A small audio captioner, trained from scratch.
Model: 15.5M parameters, encoder arch vit, encoder norm layernorm, encoder activation gelu, encoder num experts 8, encoder patch size [16, 8], encoder width 160, decoder width 384.
Training: 19100 steps, batches of 256.
Data: trained on synthetic speech, music and everyday sounds put through simulated rooms and audio effects, 39062 training examples, 125.2 epochs.
Rows from block 2 of the audio encoder of a small audio captioner, named by matrix and row number. Rows with one number belong to one neuron. Each number is 500 + 40 x the weight over its row's rms, rounded and kept within 0 to 999. All counts start at 0. Numbers have three digits each.
After each neuron's rows are labels from the 100 clips, of 14848, where the neuron reaches its highest value: "responds to" is what is common among them; "peak in band" is the frequency band that holds the peak. Only what is clearly more common there than usual is listed. The data: synthetic speech, music and everyday sounds put through simulated rooms and audio effects. In brackets: how many of the 100, against the usual share in percent.
# fc1: MLP up (encoder.blocks.2.mlp.fc1.weight, 640x160), inputs 0-79
# fc2: MLP down (encoder.blocks.2.mlp.fc2.weight, 160x640, transposed), outputs 0-79

fc1.498:581529556553504510520517438509513544550509487537460473550527462487505445490422508574507483524539538494472543502473478508571463545531573554512460553547532481536465514496407487487589438501450517434458467527452475468456603482562521584501545469
fc2.498:549572435482514482448410576460483434520520509533503396530554530451479505446526494475484531460585527544515485483529557473463427527474532504440497467551482479546451498439448504525405511502516485474442608551493510514538468540502552581459455404
responds to: band (61 vs 25); dry (45 vs 20.5)
peak in band: 1000 to 2000 Hz (58 vs 25)

fc1.60:524558518523464488522505486509495500410509503507504475514511438509458457485555519405543516455601579508452443518475500461490508511526464495557457510504546523529406528465464453481438498425474471439543454455402452512493602513523524493463478514
fc2.60:496518509481566465537502435512533505523545495525481466470495511480487535460490476513510571497531499507444524490447587531448483471466417500577478558497435487465487522558565508461475566429506542475521501477473547497475515524475536461517553424
responds to: bit reduction (44 vs 13.6)
peak in band: 250 to 500 Hz (53 vs 25)

fc1.637:478503512492485510502471449493539498508493464425522514500516445523585484422511455446470480480573530450500472504596571470527511562456617516436546527446580538490479511502521462500524496486530462464521497588483536474589502475531501500514465583
fc2.637:523466511511545504495525501441468534474497477517580559460523552559452504490514432515513504532620473449494483590477546546460506540455489451501453437490519471523471505518560409469409556478499529466487543489499523559504476487507521510453530520
responds to: telephone band (77 vs 13); long reverberation (68 vs 40.4)
peak in band: 250 to 500 Hz (100 vs 25)

fc1.381:533462535483556565611533486523455562461474490478526515476541449527504425572472493427565515506473532490469498554543500492452493531503440556506436467551493518542575378468493434552551444434490472516507502489538545414506564514507459511526529485
fc2.381:587435495506502464492495519469486476555443507568502418561520443535450504493505536503473512527530518550529421507545432431500429533517520484492541504485490540492438591538495523501502471449518490510465489569473514494488530554533485527546481457
responds to: ring modulation (34 vs 12.6)
peak in band: 250 to 500 Hz (51 vs 25)

fc1.374:503505479470598572586516480479532501529556553448530484520502513584550587485498562462527470483489524511478443529448439510493421479518592566476455452544501533462570549483547451536552471494538419531539545511495541445501439506510469509481534503
fc2.374:543526473433447420563469484547521541491501525483466541526489569444489582604503458489475522556494465454538549535570535543540547619498536495543486480493486479486469529528473472468561515486528489492489536452520499543414511491465492508557526505
responds to: ring modulation (38 vs 12.6)
peak in band: 250 to 500 Hz (60 vs 25)

fc1.219:514510463558535467495521547408519498548533513528535530462469469449454466474423533548440507522494459521438552473428546508573449508499509510497458517478457533551507546409477573409488508485557438444476472507502511597457544489525488461438501480
fc2.219:499556475537456485493498502537480445535519540488501488440505559436572558470537468453473494481529519533517422471485470472495486578423497439546458529479464477469488417514472592505463425485520516481478553432501480542595544503477516486445443499
responds to: dropouts (34 vs 12.7)
peak in band: 4000 to 8000 Hz (54 vs 25)

fc1.504:565392496565573492561574519502518531505512497452511486473516492488553494426502436463475428469497499523515460519484573462512398512512564493489498483487546523534572473491527478479517453466553465550497571528490466514442485513496468533439506513
fc2.504:513475449450495549532574492419541494533522534515546488610508487509479487507523516560524558531532505489460522520494507537523522535527477545435434480491546431505551505521509497504508476545459521483521514475399540511367475506456481471536486494
responds to: short reverberation (87 vs 39.1); reverberation time: 0.15 to 0.3 s (59 vs 19.4); everyday sound (57 vs 24.9)
peak in band: 250 to 500 Hz (82 vs 25)

fc1.405:488499481547555474487502477522457496542445508519480539573479526521466464420510515489485569507494516485477511531481490481534500512532452535470547473469494516476432511476452533449457443481557519453437598477552504481517493572608506404496548494
fc2.405:557519588505477497586468437530520454518449504439434487516517565509516534483561494446547530535436469470458496491544559437549514434463484456477425514514494514485543496453509478560488507429540481480487541529532466436571462539453467474433486518
responds to: reversed (54 vs 13.1); drums (51 vs 25)
peak in band: 4000 to 8000 Hz (90 vs 25)

fc1.444:459477522485464469536449530431473482489504556484470531540455479518552504513448529507546479477519466455519516432511553515509545490569502519529522521513552441591489472460428448499475545448471561454513500490594490503486501537443476490600513480
fc2.444:469541519453448488497519533556509559473480474434447470539513421505552468526468567491522524530532563471478540477540505454516521491598492511435479443480499541593443496498517539479539520548487475472443532461455475560504472477493518505394470524
responds to: dry (58 vs 20.5); tremolo (40 vs 13.2)
peak in band: 250 to 500 Hz (62 vs 25)

fc1.215:497446525488438515559500581530500476440543525445497598479497506460503539509495532533536475467463516449543402481481518480492477424435461476467515453535566557508469401463499495505509495519469578564509507501534538489489479530496525489483411484
fc2.215:421520487507525571514520471492471489507537535518553529450504548514521493428488471486556526494495481509451461536418532439463454538473486569504520529520460515559594517530525431448488470509500435491538498449494518465520458497504465482491535530
responds to: long reverberation (69 vs 40.4); far (67 vs 40.1); band (54 vs 25); reverberation time: 1.2 to 2.4 s (46 vs 20)
peak in band: 2000 to 4000 Hz (55 vs 25)

fc1.392:503538496544485512562510495458547521525551457425498531538436487469508495448556480475499520494539573507537508487558547492527555529511459564480510461472478541505464502523533567524434450486520454500550564498480544482516498467589522461489502561
fc2.392:481479520466524451511471461561536485487503480481451440529585483482512513490484478499499503506541438472485461589598607536505602576518449514542497511562484450504497452470553435519448541450533505544493510441389529515484504497550502484499538453
responds to: reversed (31 vs 13.1)
peak in band: 250 to 500 Hz (66 vs 25)

fc1.410:547457566516484492558451438469478457452499515486497442487528505497512496488470484507554497501529482518430525467474449500539459502455437510520445479513520549497580474469539450350513453485526522510535492520528504474471508582488533418432534560
fc2.410:527460511504501528415457507484478445408537527477497457509462454509496398435508513516451546539563512532519509579519513553559558544538515501446443509511496523477523585517525504467524505511458430521446491455471482497468517467573498431436454440
responds to: drums (63 vs 25); tremolo (31 vs 13.2)
peak in band: 250 to 500 Hz (94 vs 25)

fc1.162:535488487513493559455484474498457464465466501479443460542472485517488486498512576508618479560551487505428448521477539525458440557440425585465463560549557539526504442471504449476533446506557543420458594492498444450506538520526467438502497468
fc2.162:497481551586453566477502499549526465476480531456566480442440445425506547523498451512479508461517443458448443532475530466513591476530547507483425467525481525436538485522482460476533478466513495470530521506488459491489475523492489451458456520
responds to: reversed (44 vs 13.1); dry (42 vs 20.5)
peak in band: 4000 to 8000 Hz (68 vs 25)

fc1.263:513467468442508492581523522478477513493515538554500441527446460521522547454492551525472490514561560495408464492431514466536498498471516503549510479492436544521548467463468508507560511541449516501490486471494532486487499531502562497445510512
fc2.263:582488439455452523499478464505547535645482496456469403472443478453493521529449556502438537508573506496552488507477495473497486428486490503453531489514502520519460501488508453485479527501431442544495444510515518488388471529468529493519492502
responds to: ring modulation (48 vs 12.6); distortion (45 vs 12.8)
peak in band: 250 to 500 Hz (94 vs 25)

fc1.224:527535521435406541453467566507547484521548500467472563540500430450465516470538531557500509485445488454518497527520549417512411477478502540556443502469460487509506513482490523440458550579529504449455487438525498536566476547550522532486480467
fc2.224:505575464489572443530530485479440485542505523520379501497552482537495490508479551460457570548487485559472447525474444468443485518463494538496511463492513412474505503525433545537504510559515486536474522554494476486453546522497449461536478467
responds to: bit reduction (53 vs 13.6)
peak in band: 4000 to 8000 Hz (72 vs 25)

fc1.78:538449501461511611616485467490464526494464490545504579467467502548463507524420498444468532499484590454488479527478522486482477550492524485507538536524487517528514467436453514507514500442548479497541478543501541483580524462538486505523479539
fc2.78:488472446595446540491472518512528498498541562519465501473521535515485532455514470519515518572459596560535466468540495507455514502510397470461477435525469500499537512481456571532486418465562489495548511556512570566537492479492464489527526555
responds to: speech (57 vs 25); reverberation time: 0.6 to 1.2 s (41 vs 20.4)
peak in band: 250 to 500 Hz (77 vs 25)

fc1.492:485478530563470507492433446473596426536526477461465531433491484516509464484471534505520536565506554486456531465484453452577490529550565498555546473480504462496504507492484510456533444473527510499477397512551481528518490460526547468500460504
fc2.492:477471512566471520544504514508509514414488437519538508478544511534498485467502425492476447529503440483516516512474546477469506515491531437486534486511516554409536499429462525457499535533590504521468508531537514484520477444566496494507472449
responds to: speech (55 vs 25); telephone band (35 vs 13)
peak in band: 250 to 500 Hz (97 vs 25)

fc1.75:552524514520494562530546516441506528463504457506427486486477422544526422499519536551469497488528512464497526520565527519527462528499535538484606500525524463465470465452486474507507513480507500524514529464497533536463530537455470471492568449
fc2.75:412527458478485439504526476439499457499480541471515491439508464473588555492549534457520510433538549529541485456425443486538529501522554513522538586411443515529412499525483519522488540506509509489433448467461483418489482565509535484494521496
responds to: bit reduction (60 vs 13.6); dropouts (43 vs 12.7); number of effects: 3 or more (31 vs 12.9)
peak in band: 2000 to 4000 Hz (54 vs 25)

fc1.124:582493474487551517491522427507512556504536483465477470532517521478601547415501529515512503480500407471535515471449574521454575484486553489499508514537445482554446492485479466549528557458479419497477540526405494520475492512529460529538549483
fc2.124:501505556461535540396442468531460424513487503442497474482468562487490520538486487470552487511523527616506513468491474554402564492517522577473515461519471472488465473526491497505542527472512491527571525524472564458478443468476487522412486477
responds to: dry (48 vs 20.5); reversed (37 vs 13.1); dropouts (34 vs 12.7)
peak in band: 4000 to 8000 Hz (77 vs 25)

fc1.359:549456483516542551499505529512425537480462562502555472471542457488501462540502507561576467537478448499518499512481501487488465463583554502527394471483563509533509501458458480430441498501497496553470505531531535501516527597492503491522545447
fc2.359:455489483492547535529502512471522505559501481521489453544475512446475463520493504500429490521484566453474514556495540504483502541457481578488504532534520482565478474473587489516412428565450484509476452502459463505372489510450563491533486515
responds to: short reverberation (64 vs 39.1); reverberation time: 0.15 to 0.3 s (43 vs 19.4); ring modulation (35 vs 12.6)
peak in band: 250 to 500 Hz (72 vs 25)

fc1.383:571527570508531558531483463457548560551447492465484437517436479526469447495469478482490509530490532478484450494503513445503470581571495464485505436472456547522571417464418502485472486507478441468548461577495503541476492554500497502484532531
fc2.383:529470432510449434493432490503475535474537528487433544588518518512522506522510506522512482477501471462458484488496467552527453508505437533427456513441574469553504459488513439461483469559583512491478545532478445475520481546453527543475510535
responds to: short reverberation (83 vs 39.1); speech (74 vs 25); reverberation time: 0.15 to 0.3 s (51 vs 19.4)
peak in band: 4000 to 8000 Hz (70 vs 25)

fc1.371:508447518455426566443467518534542445521490484488494443504497484477556501468545501486525434457457456500519470471520516488558505557431569485372525508438555496488550403457519496467476515482497562490536526555491595551485487489525550521439464498
fc2.371:528462507464526532458541449469570471526500445517545514515535533464445490482504525455475439524517495528530483498554520523498502483542468562496474480518570469469618435468526483483513476552482429498529500469481543505506429486470547463544489561
responds to: long reverberation (71 vs 40.4); far (65 vs 40.1); reverberation time: 1.2 to 2.4 s (50 vs 20); telephone band (32 vs 13)
peak in band: 2000 to 4000 Hz (59 vs 25)

fc1.196:518554429441508523516525465464420520532491520493495455521445435494478528449537512520521551432515541455500536552529500530584497500532537524510558580551452551488473542451412446474480445519399510536436535531588570539473502538500509484509523533
fc2.196:508551523477532555469531429531485581547524515539462516504427563408470446527537513495487553550416559511507520469492547526486485463541440561467454574599538548528550447380512455485513436517525502499463479500547553515504504437493537453534500472
responds to: long reverberation (90 vs 40.4); speech (86 vs 25); reverberation time: 1.2 to 2.4 s (57 vs 20)
peak in band: 4000 to 8000 Hz (95 vs 25)

fc1.564:528499459460517502541505516448543496442512449543469508532512477486447482494512584484518460503518556467492439408508536460506531495501500559475551503524513479443452493499526525536560461503418507486562539512458574508485443483510545512444523524
fc2.564:470477511508460471472477447468540482527551437506541480539487521474546520499564497514478484531505495467507597490494493537501539509580439508450464495523573506501505464598565520462447514455470568542512538509471568456458461460532532420469476518
responds to: band (51 vs 25)
peak in band: 250 to 500 Hz (81 vs 25)

fc1.180:535497497461541557443457485497477481483518493480421487548491483483491471512506545509507538487566472477518464477520553446528479551521551476527504527471422461512496469435346520506450443551505508406521447483496534543502538506499497531572557457
fc2.180:507439499538542494456445512474502483459480501508517472476514603520517467579503512517454492507493473625455480490492441567441543523474489437477524450467507468583491458566467488521462456524458545517611489538444549482447566461523490470526501490
responds to: drums (68 vs 25); distortion (40 vs 12.8)
peak in band: 4000 to 8000 Hz (87 vs 25)

fc1.513:537490435464456466532513521564569482485563515440475502511545511431432426492551526578470514507514505463461440543514521494526450520476528529438540472454507514512512419430452412487520529515506517482570497550480558526453505510538497450569447516
fc2.513:517527564461511427502575455496504494506504503535527590515535521455507513504477481493433461548468507506520517546536519485479530521535529515456501516466499507445535445473531467473547519495527489491447420463520564462487479501495424468582524550
responds to: dropouts (38 vs 12.7)
peak in band: 250 to 500 Hz (56 vs 25)

fc1.213:541536485423550471512513501547444552518518551549488520548491460447564456524472539481502430467518502537552564549474500475549404439423527514534450497563499472482507489485502535509550487500524523500523560520523545463505529473508415512508463531
fc2.213:555487496453453473551470501425459525542476484562444457545546421464480528433464486514515559552464539507464549567533588482483464490510487574505466593451492508537487520538526503553542459522512497479445551531505506503408512524529466473534450508
responds to: short reverberation (74 vs 39.1); speech (66 vs 25)
peak in band: 2000 to 4000 Hz (54 vs 25)

fc1.39:503554479495570498503534451482476449434485495424535507495424471474486488496555548419532461519515504525553530454514499447534512529541492520512498473540509543462453514483450496497496442450478480526597464496430505462474555534434520529542500509
fc2.39:514509481544490522512509502506531554566478438502534543540482463457483505484552448548517561479491474435471494550514479514493524462506460453542527518439523505571536497377551529420479443504549488496464550438544530525546493499532441553486533461
responds to: drums (57 vs 25)
peak in band: 1000 to 2000 Hz (100 vs 25)

fc1.68:548486461552488545559588477536500494550425571489494530545530434490534518419432488488525453445483538497526490566501546422525473477445543494524404529500486484462544464468480508502518498568500454462472459465496574524535506549494506446503466446
fc2.68:459506465524548448539495507463477592510493435525521534519551485547531501559507500596498511463447515475485534560514525544486469528551546474481453487507504531473466488502510359497538522518537543568473509471522469555482512490530499421554474435
responds to: bit reduction (65 vs 13.6); everyday sound (55 vs 24.9)
peak in band: 250 to 500 Hz (58 vs 25)

fc1.548:514499531431494530506491433506548557458451519424382486537469463551537584448530507491566496459505520458587556463510546492428482528531523499515498469476513550484496531491477539458527491474472580496495511474543485463537451504569498522496553488
fc2.548:487448530527503513553577532465506469522549498524475531503487438591483520465475554497516513418535519470477409479422542448546490466422476561488527552472531478481560509488457536480451494502521480452504493508568482490496480561509492475497492486
responds to: dropouts (76 vs 12.7); bit reduction (37 vs 13.6); number of effects: 3 or more (32 vs 12.9)
peak in band: 4000 to 8000 Hz (78 vs 25)

fc1.588:412440488437526490573514519538510499515520532510539508451493505460567520401478543473550457481501500497496496494467484541517527504462488509503527529501565486561448438520556462481526452469486552483511482484521519485515563535517509470472563507
fc2.588:485497538484530528448590524489464508549529527538443462463513436505438547509478425540487528491497531441487510501405562511515466457496507544524492510504511482504486540509544567493463501530534410496425497464555513469526499476512540466449488486
responds to: far (66 vs 40.1); reverberation time: 1.2 to 2.4 s (43 vs 20)
peak in band: 250 to 500 Hz (84 vs 25)

fc1.305:473549554417495504488517484520532503471510609479497437527546445527552533523486450486483480458546504483580518494466453457502497525462423518491473440474450545536527504529473469470505487500518566550536473475491497443500526554461485527476487489
fc2.305:583521529485464478539509516473494502505525592491470448482532455464420500530494522466512535445559451485506479547562410535501576539497417484485473500498507521522466518557533494511524594457459515543582537512494538471424507599459517474467521453
responds to: drums (56 vs 25)
peak in band: 1000 to 2000 Hz (81 vs 25)

fc1.146:540477565509513514560482478536480493532547481495506539579509490453413476522509496554490492489452533473436512497504527535477448500465462487493564491516529619522542498491537455448510447549526450465517571529491462439461538544483567435488505564
fc2.146:611428539584520458419512467535523509476462504509499455506474483490536440512439456526515490464532415514473563471508513518510473477496486527497516491489488467567527526472579506470487435547481512475522586544526541522592475550482463516494526460
responds to: far (76 vs 40.1)
peak in band: 1000 to 2000 Hz (73 vs 25)

fc1.208:487555598437527477486516455537485515522476448539543493507494479483504515568478523512517530519458529533514551514434470500486476546513563507518541482535460541561545492453494508400470470542521464576506414479454483555512475577517456506592522514
fc2.208:494450471547469563521464484493474537451504530536516539484503434512509503520480485490455502532471471506530516447421430465488459531513440536481469514379562518482553432471545446416500418507463474514510520563510458553566499510482491557510576578
responds to: short reverberation (69 vs 39.1); reverberation time: 0.15 to 0.3 s (46 vs 19.4)
peak in band: 1000 to 2000 Hz (75 vs 25)

fc1.375:510399544465525528550491405496484555462525471534514442485456492484441474555497432463516516441521519458481447508486496520519507527499494499540523478491508552549534500496498460442452427524492495497517502518526519596383390533533526444458497551
fc2.375:527483496517456490501538548539471536494541491538405467491510478506515469427442559493477471461539404471474513485576521495485539443562452464498506500511484482501519562486485550482539502497478522470459497577540497412456444568507498528537510553
responds to: far (66 vs 40.1)
peak in band: 1000 to 2000 Hz (80 vs 25)

fc1.190:594523499548499511556591427477530528500449521499515515487443506553572453513473512437465494504474460494543516457423555463449496518564535468505549447508481484555535465475419494502480531527506416547481418524430569550480465536450514539533555507
fc2.190:468563468416524499485476545542540493518518550500522458513519483489522501570506469466502486479450446492428509541499444460604456540542508497468467579484452520526506499520554556480530420516479512502459475479496541494500512529572577429406489455
responds to: dry (77 vs 20.5); speech (66 vs 25)
peak in band: 250 to 500 Hz (50 vs 25)

fc1.85:505562555470504472579523562470579428500566534508490435492496509490522513417497547506515410418491479464481458574413619482543477452494490514547507528496430513496486523463484500531565468566488482551496538490460486523475536438485573464473524480
fc2.85:546519453476552481524480445526523475485503514488509498455503450528495456572585490561409529535527476548514440589443417488481490511457535518490476502471526475427465570489489466471494537483470463542445556497568508451491521529492493438449534467
responds to: ring modulation (39 vs 12.6); bit reduction (38 vs 13.6)
peak in band: 4000 to 8000 Hz (56 vs 25)

fc1.456:526503487485460463495480415499521523514533524395510503569569493483479559509569495517592529440531506416441432451472457527506565522546486521474494513452499538568548544527511478539505481461490444440474486445457487446470532500526498473476547511
fc2.456:539521463447573498506519548487583534409534472513499551508573437498488455526522503555506575516458513527437604496505545534539513484523475539484461524470516449496510480521521522501567468565471435497445494516510508514514488444491478485491537528
responds to: reversed (32 vs 13.1)
peak in band: 250 to 500 Hz (93 vs 25)

fc1.274:547452526565510551570559548577515483477494524512505566505457497534464505525501457477544495470492543446439517502479555501524453497532513506550513493578478493488446462515486468529551543494549479490549553532584555488578500487491543377472482502
fc2.274:556505522562573515450511480491498529441531485508521445580530565520501522525465477483511428517557463575527475560490423519439460453412440503469499518579486449508499503560493473483496472488408487462491507576502539506499541479491506546554557465
responds to: far (68 vs 40.1); everyday sound (57 vs 24.9)
peak in band: 2000 to 4000 Hz (61 vs 25)

fc1.163:484498538454474532487483585499585512467507536465464472488504499466515534523511465499456495508471478507563539563528584471487436560500496533551533472535502544489567497476431456576469425599463565540495466485596559519531438557506521444535502546
fc2.163:527488474489467539458429454526456522485489521555517465521445475504471473488531478564468547481561508544550456542479453508565415468497508476424547483485454560444489560539474522444493482440514509569542527505540542514476457533531547408578460545
responds to: long reverberation (72 vs 40.4); bit reduction (47 vs 13.6)
peak in band: 2000 to 4000 Hz (69 vs 25)

fc1.494:507535534551484484582505533509535496483456496508533498503500457545587483487575462423500492476516628487500434458515546490467476528470521514491507509505539535515491508445505479553489497502530499499568530582553518476492546541525460462515545480
fc2.494:473520483537429525517567544435494590521448492451523537534513464510485433446483506476438534584527473533587432497513522491495419547495489537480521451463517473475487526506536486487565494561442515507476533454468426507524491553470472507443504545
responds to: drums (50 vs 25)
peak in band: 250 to 500 Hz (86 vs 25)

fc1.382:496541502531520513462563540490427489582502586494500561443548531518565543461524534489498466423546469510505462473462533387518544495476593537543493522505481468484523466472471517556556520555478525447544553537516496528547481530497493513465484490
fc2.382:519489514549482526547457536506554492437539511492511500559432474463464501537507556554526485514479515428527522506544508535430495480525491515424448422525499546521525536534504489462507469502529552546495507414535434508464577519466444472567510539
responds to: band (58 vs 25); dry (47 vs 20.5)
peak in band: 250 to 500 Hz (67 vs 25)

fc1.61:535425497462544562540506531556467491516487469502519539456445558493461516564545486494606440498495538458449443529498537453508474548527544477500463521515477527477530449461489467516535518457479444473512463569481540565559514495478440502512533563
fc2.61:521451490512566438492490559455527561504478510518470495482509577496514486530457535500549497466485396515494515512497504477497510465450508543440497472468509536563515508495528515470495458550487483556476483600475465497474524518502483455549494519
responds to: short reverberation (84 vs 39.1); drums (80 vs 25); reverberation time: 0.15 to 0.3 s (53 vs 19.4); number of effects: 0 (51 vs 24.7)
peak in band: 250 to 500 Hz (87 vs 25)

fc1.21:559527457516434568613522501552525433508536576559562468529487467558527530511540563575516532526528521486476461484456504536547534529456540465489568494554445468454448511470452523514520476521554466524556485503463545536527502547494533510462495491
fc2.21:514573442496538593523466489412497577462487452503528503467452469461483501461514556434537519549472525578543491533509480518499503504527510534513544543481492447492498548497510521570500506495465445513508542500514538493502458374477478563605445524
responds to: bit reduction (32 vs 13.6)
peak in band: 250 to 500 Hz (55 vs 25)

fc1.277:564414471408515463539441465532521552491577548527478486492588531458552516457446500558590562522563484527506566484568550503490570470471536603550483467544537474601500420496519459466540479488521520528525454548502559479493501495506513457481526498
fc2.277:462462504491521464550554490493486541518488513554622403553529513545508501523579553521519536515537549539421466501489416483474516527485532502455433507562488498566530507536492517473460490444551545557463457517520471548486514506453448498400479520
responds to: short reverberation (68 vs 39.1)
peak in band: 250 to 500 Hz (63 vs 25)

fc1.390:535476455471510494530503510516525606518512465465482459476499433567439494455500492435588540528412589477555529589484526412454526532439509492547479543488405555499591471456454495531428487509534494494476490474580537512457471516547491478528498483
fc2.390:515552467431543521454460492479507462526486519490436514530445512503457499451522454460481519492491524482511496430412471554500492507535480484468512532515419469562476560493533548510548523465535471491485455494487503508480562478577512544542497437
responds to: reverberation time: 1.2 to 2.4 s (42 vs 20)
peak in band: 2000 to 4000 Hz (73 vs 25)

fc1.469:472509498441429534481462421560525423493472493496473396466489501557480447456497500460456417508488532512461513501477509521537554498550483566589440555566543516548482474439535491430508455464524482492478518452421542456558554548518552482499502556
fc2.469:499583494458551520500508465488507460457518445523507521508451437529493545449456497501566562564448508539508530484510538512462524501464505499440549468508433488448516483495453519465596488515530470521554508409523559520583453491522513487496425502
responds to: drums (76 vs 25)
peak in band: 250 to 500 Hz (59 vs 25)

fc1.36:541535581544495567512490529534517460502547536525526419518487451540485486541420574521527478513583520465511429469437532459503547491411457446511528484523439530482496474486535494482488465502485564474560508428498483557532507556473544520550484587
fc2.36:489494483486524451399420471514542450469530515464511466505523505412514552427552567470489457493509534516559446511530481504518532502548564482453563490509432506400383514513473523574454492426513497521485452485523576474467462435536542520564511470
responds to: long reverberation (66 vs 40.4)
peak in band: 1000 to 2000 Hz (90 vs 25)

fc1.400:494431542539570492590509543482495501512481470498447534531484502468419473467538586517507491453578501458425474528557590546525462543531489578474485520488508587513504417508477493465418470495541455468564520508452459548605490556515512416487490511
fc2.400:573485420476480529482460517499538517552423543433544513525512491483565535510578482523479480434502514433497448432498559439486541597524534484545496527499550488485460464527438470518465526513514510472492485544480526505491452511516530532493448461
responds to: drums (52 vs 25); bit reduction (32 vs 13.6)
peak in band: 250 to 500 Hz (76 vs 25)

fc1.256:502458424518496553580577499506494460546503515474539433510528401519576444498503478499493481517516526492487392506530493485518547503473488507540526509525559443506515468460500518513432509489482456499500491510504448519545546514457511519586508424
fc2.256:546535527521549505554474571455522475573503498487467486501449477529576522468438483444394470538480472542527506565502443499535492471477571505599476453489564495522522495398481472498573460577556429546486565497452525543515538498460484538562537548
responds to: reverberation time: 1.2 to 2.4 s (43 vs 20)
peak in band: 1000 to 2000 Hz (92 vs 25)

fc1.233:478555487438576486472486493539519509504468541457454405532444529488546496518544481532577450575520541444549432507395524454471505464468497499496552506536480514535498474453504454538505578510497510483479503517483493456523476559453510510466580460
fc2.233:485513466518478579521476452551499514573502479499550504433512551552459491555564439457484503494482456522456426473553470542458492469485496486449528413500569485493502483543454497495574550456486543463494477611541487480557472506567598527462408499
responds to: band (60 vs 25); telephone band (43 vs 13)
peak in band: 2000 to 4000 Hz (52 vs 25)

fc1.378:506463540547532484507498524430474540493453531471424532485494552504575479451474441503487551454568564472528418501457541479497569479473496517492518512584559461537465504530518452469494471532482485496556519495436456507514551458549465441555495597
fc2.378:559494497528529474518546491557547483542593464553502480393531525526410494529583466521451571485556502493524456545501491479523513491482502473509535548469494480514505553509465523439412473484523561458472388489555474441550487493529473488528463535
responds to: long reverberation (66 vs 40.4)
peak in band: 250 to 500 Hz (73 vs 25)

fc1.578:592525476527461521502447456501558527471535514463522468542406438535453499550533386490618486445576534468536574459495512498536523555471440537569486540527496493489497448500572485520498458479488425442522431506458549485522494501523553538506531476
fc2.578:492460439464588463462509454502458509536547494476457481510495494508454551459486609457503507512498513540473528497494571537507495497463493472559535509472521487486463524540514538481431467494461510543521425499531524506427496547511544468588487452
responds to: bit reduction (32 vs 13.6); dropouts (31 vs 12.7)
peak in band: 1000 to 2000 Hz (63 vs 25)

fc1.4:547463565502566538546529486502490557623490456510487487497488481507502467483495491499600490496500595475561477554498555589504443499580502478518481483538518518489540437524471445474512469533560478508453514478450529547492445517554420558494484527
fc2.4:537497477498518488459533495489489474484528520525545515501483496484440465498447437575415540472490465533447489543571524449518457516488431492475542499483502455522491479475476449482490536463483484463535535442538518534488453575514460576498534511
responds to: band (56 vs 25)
peak in band: 4000 to 8000 Hz (54 vs 25)

fc1.90:470483533479575550502565458541498552491539524451506506572472532512461519490536449555595486564478587509527505551511537503485510514471544550555422481541491518480566479423485451513498456503532457515542519500494527559498535569494470459518538561
fc2.90:502514427498434450437513504546487499510557548614444511533508479502545461463523471540482501476553515546466475587562460561527481508547494525433507565544457557530511514491443508541552472469507605495490481499507483458456521575515442495483532490
responds to: band (50 vs 25); ring modulation (43 vs 12.6)
peak in band: 250 to 500 Hz (77 vs 25)